A small sound classifier, trained from scratch: norm batchnorm, batches of 64.
Rows from block 7 of a small sound classifier, named by matrix and row number. Rows with one number belong to one channel. Each number is 500 + 50 x the weight over its row's rms, rounded and kept within 0 to 999. All counts start at 0. Numbers have three digits each.
After each channel's rows are labels from the 100 clips, of 14976, where the channel reaches its highest value: "lies over" is the class under the peak. Only what is clearly more common there than usual is listed. The data: synthesised sound scenes: up to three everyday sounds over a background.
# convs0: first width-5 conv, stride 2 (model.blocks.7.convs.0.weight, 96x96x5, each kernel summed), inputs 0-95
# convs1: second width-5 conv (model.blocks.7.convs.1.weight, 96x96x5, transposed, each kernel summed), outputs 0-95

convs0.63:464480494469529563449532432443616511547417552547520419593422504542461489517489513462510459522599426464508519457514545428520470526489507473479572480480496442381405509530499463536418557480514450479476574510532508480601456519519463604518480613541485502586559490512440487466541441599499487424
convs1.63:444514442521548541530552499519507562531550486476527428526527496556472402409599472547464508484426559523536387571488587488484551470473504522429529457435515516577423450537479510461444404468454468430472467532544517552566513400538529484481580451455493473434537467542478524448543441554636542452
lies over: laser zap

convs0.11:490552433533494476498504535498484479557587487474530577526434404436446470531524547597420474446496489436485581593546508507453479559560520566562514437558518467479455484450550446416488507519465507499499502431481520536431463400549460472411508476485473462450452551562405641566499556467512591520
convs1.11:408539504545501600563536548588508471479463450518568503445428585508554528517461494472489472464405543495534520484493584484496504551452544488467397514420556585509462533576502445564554418608485441479481494504538510519473459517494440510449487504486532399504414522404602545495507555596462541559
lies over: bird chirping

convs0.24:554432438602533467512505480470566532553489532463488524462469508474494429497466403459536508508500501513555516428496362541536598472516531452469373407477586357601464531453506528529505485408535530486532455481417514512514497515498399502545465486423492420458513555481558434499471497521522548534
convs1.24:534611528545446499570520561448563485582434613520518504527492500499486510517593619542584565474488512544556546520503503541506471555482500544461509489534525393497507479543421551411470498529532534525522519498430579478546555601425468546525460573469552522417501424472432566400535493477499572499
lies over: explosion

convs0.18:438430441518496520467467573501438433478453527581516521513464425416449500599499463439486433511506467549529528447570510461518404462448436454534478473493474483500544657441384506506458474491394414422531465483568493539476523431518494476469539416467524436526483497563480580449550490557472528445
convs1.18:538513445472424433599500498523443540575625428426495504445457536560517538486523501446577537491515444487477544490422529481539586480426530567580455470496505571594467477605498554450542565471519403523456410508529536505534504487526614523532505501526460593465549476491541486482573466535463504417
lies over: knocking

convs0.92:503615408570503520578481489525496531482566535531493534462490518500479510507566489391545497524462449524473478478463484576475518537515559567548445414571486482510563445403494597580498532509566513541516514470521579524573514392536462539556510486491405526477382468480522589530427486625530531462
convs1.92:386464536535436428560520484506444495512497547422465586460519475537550497492460559544462424608503560501452553542517458527454414551514568562428496493449539513546511540565502539488489457407507576531546446511479578529603420397574471558578459549519496484454537534435441542465464447507520451552
lies over: door slam

convs0.60:539503474522439484547434532423479440452580529529480446475438534501540483543546518480377588549536465446499510531447481464416503563535498514475414478557434547492489562527540445545510444440545527561480547489455463437555530548514444472512541448462467550616454512513509580632472575646488513508
convs1.60:561509522438505526416545443491564498480415515519491485486397461538468497546409480510453384582456452490470547567528511551483549457514407534463490504489593507486541555545546481416499428390583620478412515456465488493508414398547490530469539529481468556473476503487561493575446454466539492556
lies over: water drop

convs0.52:494549471418572494593476533375519538526521532485441381508449439473491548475512537385491547582562474482530479473448438461559491484477510489460492567551486426487486481474510558509565458511466500552550521462487615485452478426454522519452535404371387524545505467432462462510435445560495486523
convs1.52:449441481484499446470522491473514515402482583531553482507491592551608546580442514466490482429432557537455575503474483490495543388474524415532525475455572417486577494591435493516418427472590517574410527573494489480497522515469470475477582495490485560471534604538485516487425442507463581537
lies over: laser zap

convs0.56:546489512532516508519497522435429525499494550459534586386466489479575442532506453570506493512456530470515537450517519358519515470488503415501520500449641426510448544474471530461501479414409539469487458425571460443496511535514470547502538345487419479473539542479396456541534417463493543458
convs1.56:509529560466453566481524573542453541525447549466507450422494451524495434521423526494481556410489419509536556655476550452438518547434510482509556532491554566501521516482491467446520497500596403529574555414449436487510415591478544550502471529455487543640491522468478554511477515585467498554
lies over: siren

convs0.37:454433561477400369433499434532489429610475447584492514518514504456427497568492488536548502484518407403532511469436453493425443521550465466540465492489513512428490470513493504495470492540578471423503500511527555551536593497507544468435495473568468561478431459597370440418484443489473503516
convs1.37:502561550521415545506447500529454466510443510522498528521481516535524525447541508488582580481469518479457619577562567487526481571616573445514523460564434509552508474561486462601418409438472558466526468627436499574491480532464519490533427516425538477457529473360546475516529461536527475515
lies over: hammering

convs0.51:502483584426578451515403414533532588430423640413609499405439457487457498456511468424509427526453410480472555466541422491523515407436503584481520535461464530522529485484515499420490530496469547474476488477421456493546462475552506492531508498582506470455545547526545470439437538471535477477
convs1.51:504496522450521520548528411504519470530445531458527472529490487551564483461513482517504549412484483532499473573474594439448490595525530533549535402484453432439443588466587416367427528555500576559490453484565464473519440553365530475523502523527483443499511463380475530487423534482482422502
lies over: siren

convs0.43:505463470500497598539537526525553468527546492480553484466446524517591461550509521554437486587441444439434419509421459499503514551450575461521528451455585395507567481544453579448457423555491514490502480506586491538623460577564502465629491515584432502507527502491486555563441581501510457472
convs1.43:438464455430541405475477501486570503590561475600462511595520475507459451435536501542521554509569542543352444487541463530434486569492518490490476489518457498577512554491484429511422382464505541408480485544498463526522454495520467514517486542405485513581505485584400465530527537425574448443
lies over: water drop

convs0.48:520473547405503449498481568537594542474472489480513523443504439476531476452489484541584641526439535486479449488517492554485474441488435580517499552554571558446591513580478414521573529594521489574523565466518451493492542520576531522524533471530668519589473457488475452470479596507532506483
convs1.48:506517588534507362507541579549518432473494556404499478516424438515526441568485551530440529473527492560527487466494454479572480485463476486614513526483528520492617499416522478422465538563525561612505425514581422495589487504440491491483467533372478582489524524468477476476402515516508487472
lies over: doorbell

convs0.59:512485467510490466462457511469502460490553476491517482503414477463476427469512482528432582469454515462555468488444525482413423513486583468600469440602566523413576543505515527459527465501569503524587490424523516360555433502547526513424465543450527487558527399506440616445488580531479587545
convs1.59:485435516508522416604542465463539426546508466533502527556430561542602466561490470477559514538437486522407482525476531461485482523546558510539542530465427454489440484537484527443351461471551583439472515491495526551498385443489480538535614457423474489515541564431562539524489492489601505590
lies over: glass breaking

convs0.73:507485454446500490508543324543534497458470463545497454502545454548475470514476515466455267569533482536502418499497550509455386490525566525423516485448455583478448435491492443511434562587478487527522552499471560459531512533424524494481540468523476446497531526467426500555474527486511528454
convs1.73:505539483479502491465495461523460561504487519466503480546412376496417501528515539535477533497501567535547553418521446575506578482479475487550479536494627492561440463517471503499430451550509577473510438502511469474590442465432459375485416411523449555565433555467501613549490391526557496450
lies over: spray hiss

convs0.16:541522547532518514501477452477490535448482538493526527527572486547561416345560464584454400590384566605509489473443502457561573471499522521463455500494503421506489557525514542428488453480497515399474512495546453450472503459558523546460582409544487444517441515522579520562432487568470571508
convs1.16:495434529514498554482454519498505488537491416476494485565517430514505564549474500449452417571547567478442504571547453448530527506377533531495459470435599564493582573445511512467554530459525540547517554422437491545397443470508514535549483522475408601549509516547438542412524455551509407603
lies over: laser zap; speech

convs0.83:487515484461472547443443545486488484472479580465519518582490554479456485473407518569450623485488523558517434433540520509520531378489548470547451502483533493516488571435421537473507487507518532485437529486547278500479471556537489537491575445496554488481567529518535569416440488432555540557
convs1.83:398462470512487575502499480481537371469536516498479406460567429477491503430497463493477482522486520500560481569496515463457509553437420537528578635471537464491609504437506387449614454545482500458479585434485507544508457429488465578515551483465524448537514501512465468460455604452550448550
lies over: car horn

convs0.26:454546435525488548572494528595509476532494487507428440487516631532476548454548494538586512507515537523422517470502471598493509490526494577463461516582462520555460529541440535510493533425479446521452432499616396569471446546490542568404485500446502475461520503421478450493530358494524454395
convs1.26:490452465439456495523605509482509433455514465525561509479481482468511395590459501543517532526441526486452478390410441572514567487416417510416491433514501473538515536573515495436506533524520512494475395575373415556608500575448486462568488560497560455510524482559459452467497482547536528444
lies over: door slam

convs0.10:438562456465582417507488359593505601526527508517457466391472459585439514492509529502464374492548532497548454460547592441453519522586491416437565524509517490529451502529543485489553489494510527447509514527461575533421516478492519499479508510377462429592488439497544522528438495482477518426
convs1.10:499503541544487513474468553465473455482418408478479377549484562432529502576471508598538569504508502455459526499444588586508515508555482425440569487531448407479448507451587491473520522485515603515547553500520484551448545503532556608598540510474493621548433466478507481530595464563465540514
lies over: siren

convs0.80:465524521572479518489474469528394416382474531521513481543541484456453464535486453537497441486525494461539589553459496516541490499357569436460531459550407460514470593492476515450496454444524441498451492491477488448466474586490520439551431514437438467497517568425510480443389469548426393583
convs1.80:494538472572448400504455531524534556352539497516497598468499502486482614549397471450551478594537583521502552529511482521486506464481490481494528461435446401428483504487528538491480593519522469490398466520531547531511530624433516473421520467507454520518583494507536494379487546454522436459
lies over: door slam

convs0.44:488439523482420465505568463468410468533551486506430552390507517407543507571489551438497426531501392497514498595568568500407435608432467508503549491464468525613506467545521515538461576467466496470501482484466551490519526501525582418533482521447357435463468547497525528475516430532469461482
convs1.44:459592485543433532406549544396486486434490492452555522502506438495446507507503512593394493481489504515529525462482482540524584569480443475544564483536593585507515500499536463459470438549485547616451501481469431558560427519587489540563506497417499463476436457564568557575530563512582471416
lies over: sawing

convs0.21:485535621544504555469503497443454392515494444463450476422546484435449471422607524566477550461505548489554569486431509483509404454440556544534455458516462500503501581492419486468545483524457523449481442485522497485503408444559529444576447413567508562419532594532524522423459511589550513519
convs1.21:499502454549506536418525493447508563492445452510471553545561400539452514542438514516497493505521512499486524486443516545580480416404407451497497425583430484583582429530631469434566485511567458481362431514515432542472549535485499467449474544482472502492442594583468478425484489545464504513
lies over: speech

convs0.9:508542584537456495514515499523445437449577448529501495333529628498511502513559472546423457538488552625471398429439489497426487424498416534426470504494447556534484511502513465464474542559526547415471562497568471450489572532455524448562504518525402469507473530447525536493497537521546541559
convs1.9:469501496524446531414478442482533501550470466571601473529489431556498449555493571531487452526562510509505477541469402529449597541463440401464570502560520514468541540448426535507482489579555515390525536487410439557579494485506424577540449508467373490489435482427561482522556486589537524473
lies over: thunder

convs0.90:504494440476504466564569552488450526495466618468450439544418546459524541509391432527541467511512483483454486401488497522552501598481482522531547377570419555543397420478477501507480511478493510510448475509494526438467435469579481487561450516441495373558438513505548516477527446515398438426
convs1.90:496461540541413512562547554562450478451583452586581523397417523560489516497551443445545496509420516507499495464533465526548564474592575552558510448556551485548403548548504478476453415538561494490442522575508553477429489541479527466562504535488487496452563418485554542452528436553478577394
lies over: door slam

convs0.42:518365539597517481615474519428486570553491490522531537382508518439488428561542548492502494490477476526540501462470494558487553575514565464519451537504548504563511478513492484577511569473472539568520478445495502431530476604436468455458423484454400510494458594382488498537513504487498514641
convs1.42:453547538559412526482527514481572454530413560478559403518471548522470502613456554596526489471476537431496500566497518607498597527461529466526564445598580526409510548546446547530558540452495540425464569428482519481488414504543539522517439495550560442421467540463512485505490558578462535485
lies over: door slam

convs0.70:485588585508503494562585439550485574422578509506503405527545486481495466581517503433541491466534529557506456414365443616539541490558521542504529395576508539530460479486522543584521544465460538464532426546473504438451495534609455557444462558547475527453487521414469484574506483489516489494
convs1.70:462471474505467555382512593448452444478541573434451458455430488574506474595540477481453548527468402457542478577545443552522549635559336554537516450550510487470466477460506508563508533473474487545516561525481557485494418483428462543455470502476491430496501478453459545546536433555528460500
lies over: door slam

convs0.28:523445484511494502459430469542506476428466438437485468647476508445515532533457438492499468449509474512405535416602448482530445400573465540484472472553537382413477492442456507477474464470590495483484505397573431489477473475510500482511452514508591527469477442628523448524446521577563530509
convs1.28:494447444397489583555463530462544419486431560499575553513514429535491436505530465556545393521503496562453556513469467546509454539562506516480412504505588440556482572546557406478549473479436512543481493501506469570378498544444537494555535584536479473549565538465535449463409459523529402557
lies over: siren

convs0.93:533529576440519473497530525522534554460571598466522462476584590471511521480443501466494498513595541473443399502486525534454502536539517572426537469506501512483544577478531459516492571561536535504468499510443581489488599465566586589406518516546607572563504532434513459442505495345463500538
convs1.93:360482495513431473482561490552559466499425481480496441514483449489571433544448475473503472468443444479502475558498456545572432555558388447514543492456486510575468487542436556499435527445474515625573525441506500523513535460418475521583532454404552494476520552361478431504485481565568531511
lies over: doorbell

convs0.88:525552555503555532498484543474524439504527605525522638418511445428555544530480504433461541482494487451492544429518415515477458524539439440528477536507508478472464518484532557536508493399460492542530525489518473514521405512457579497582614577555502626533422427557431472428493458388508474495
convs1.88:572462522598399590533515512573435442507486429403484474519526527597455446443603492494551498476516582432479425504491482420488417515506440406533542536505504519474532560477480497497468485559554526491579464570514517423554414484493559521502500398486559411529445522484528492555413443504456477468
lies over: doorbell

convs0.30:473649485371451608388509418501505528499480428521530556407522529541494517545512596500560417475498477552450573528609540505457473489485509450505573530474496483563427561600520485477531543447474505478530507470474501500457477517527515605443455533577594460472513512532539541486528518442549496475
convs1.30:519437474513523464440516522454563551499592456550561351493573509482594513531541512422534544440448481461454490501450514531504593550487438527451496431405441557474468578478451575503485533479555447548557569502549481495554486499530542542544590475559378418449501483504483484518522576511565507421
lies over: laser zap

convs0.50:508466477536510557536465648480519493532493569498485489515554502471487548431415478521551686488531498531505559593521524485481477459484455508481487581374474483482483427579472466472525486482352457480543504432501492565497482509489553445508531372444448519413497498519491465433449498464475458475
convs1.50:512432537564513500559557521548454528457458494405502523484408490494405437518495442518452439465499441502567468485478449526360498477491458697558523489385505529486506464462564439538542508568479488583513508460511463479422457499512492547394454483513429518500589488508473567440469531489516503505
lies over: frog croaking; creak

convs0.74:544375553477571452499441481553519534467525486474502437576436475479491360524434572526483479451501498427477493490484447478577478452446616504495528535520575528579622507448529444475538548562443474434502445543516475407461473484550521492421475529436567494471502471518554520469450554382505526546
convs1.74:585517559454570488514524406502500487602447511466548449510495501462584458492492443462521532500451422579512459476454438495421538545451504595486554531566526437516500461453465495442440438429551412492547475456533506466509415589557527410439456477511540522533553422464412415501591585550490512505
lies over: howling; doorbell

convs0.91:553593470486458444549517516444547525488502623451530519537443472432411507447513470526451523511478472503441417546511502509520540573540482577620516454582520487580545526478441499578593525526520510487539465541422482499588465439449459471475506518477406548407428484474462509635463476549488514424
convs1.91:446522512492510462498534547509498378578399546472437474452465523531527478489522497481405514554453489438543480480489436628536530508502433526473464529436505527519505560531466429379583518490495528621601530576526508449561461387466503546580501518471472424492498539450469573508395518486469462517
lies over: door slam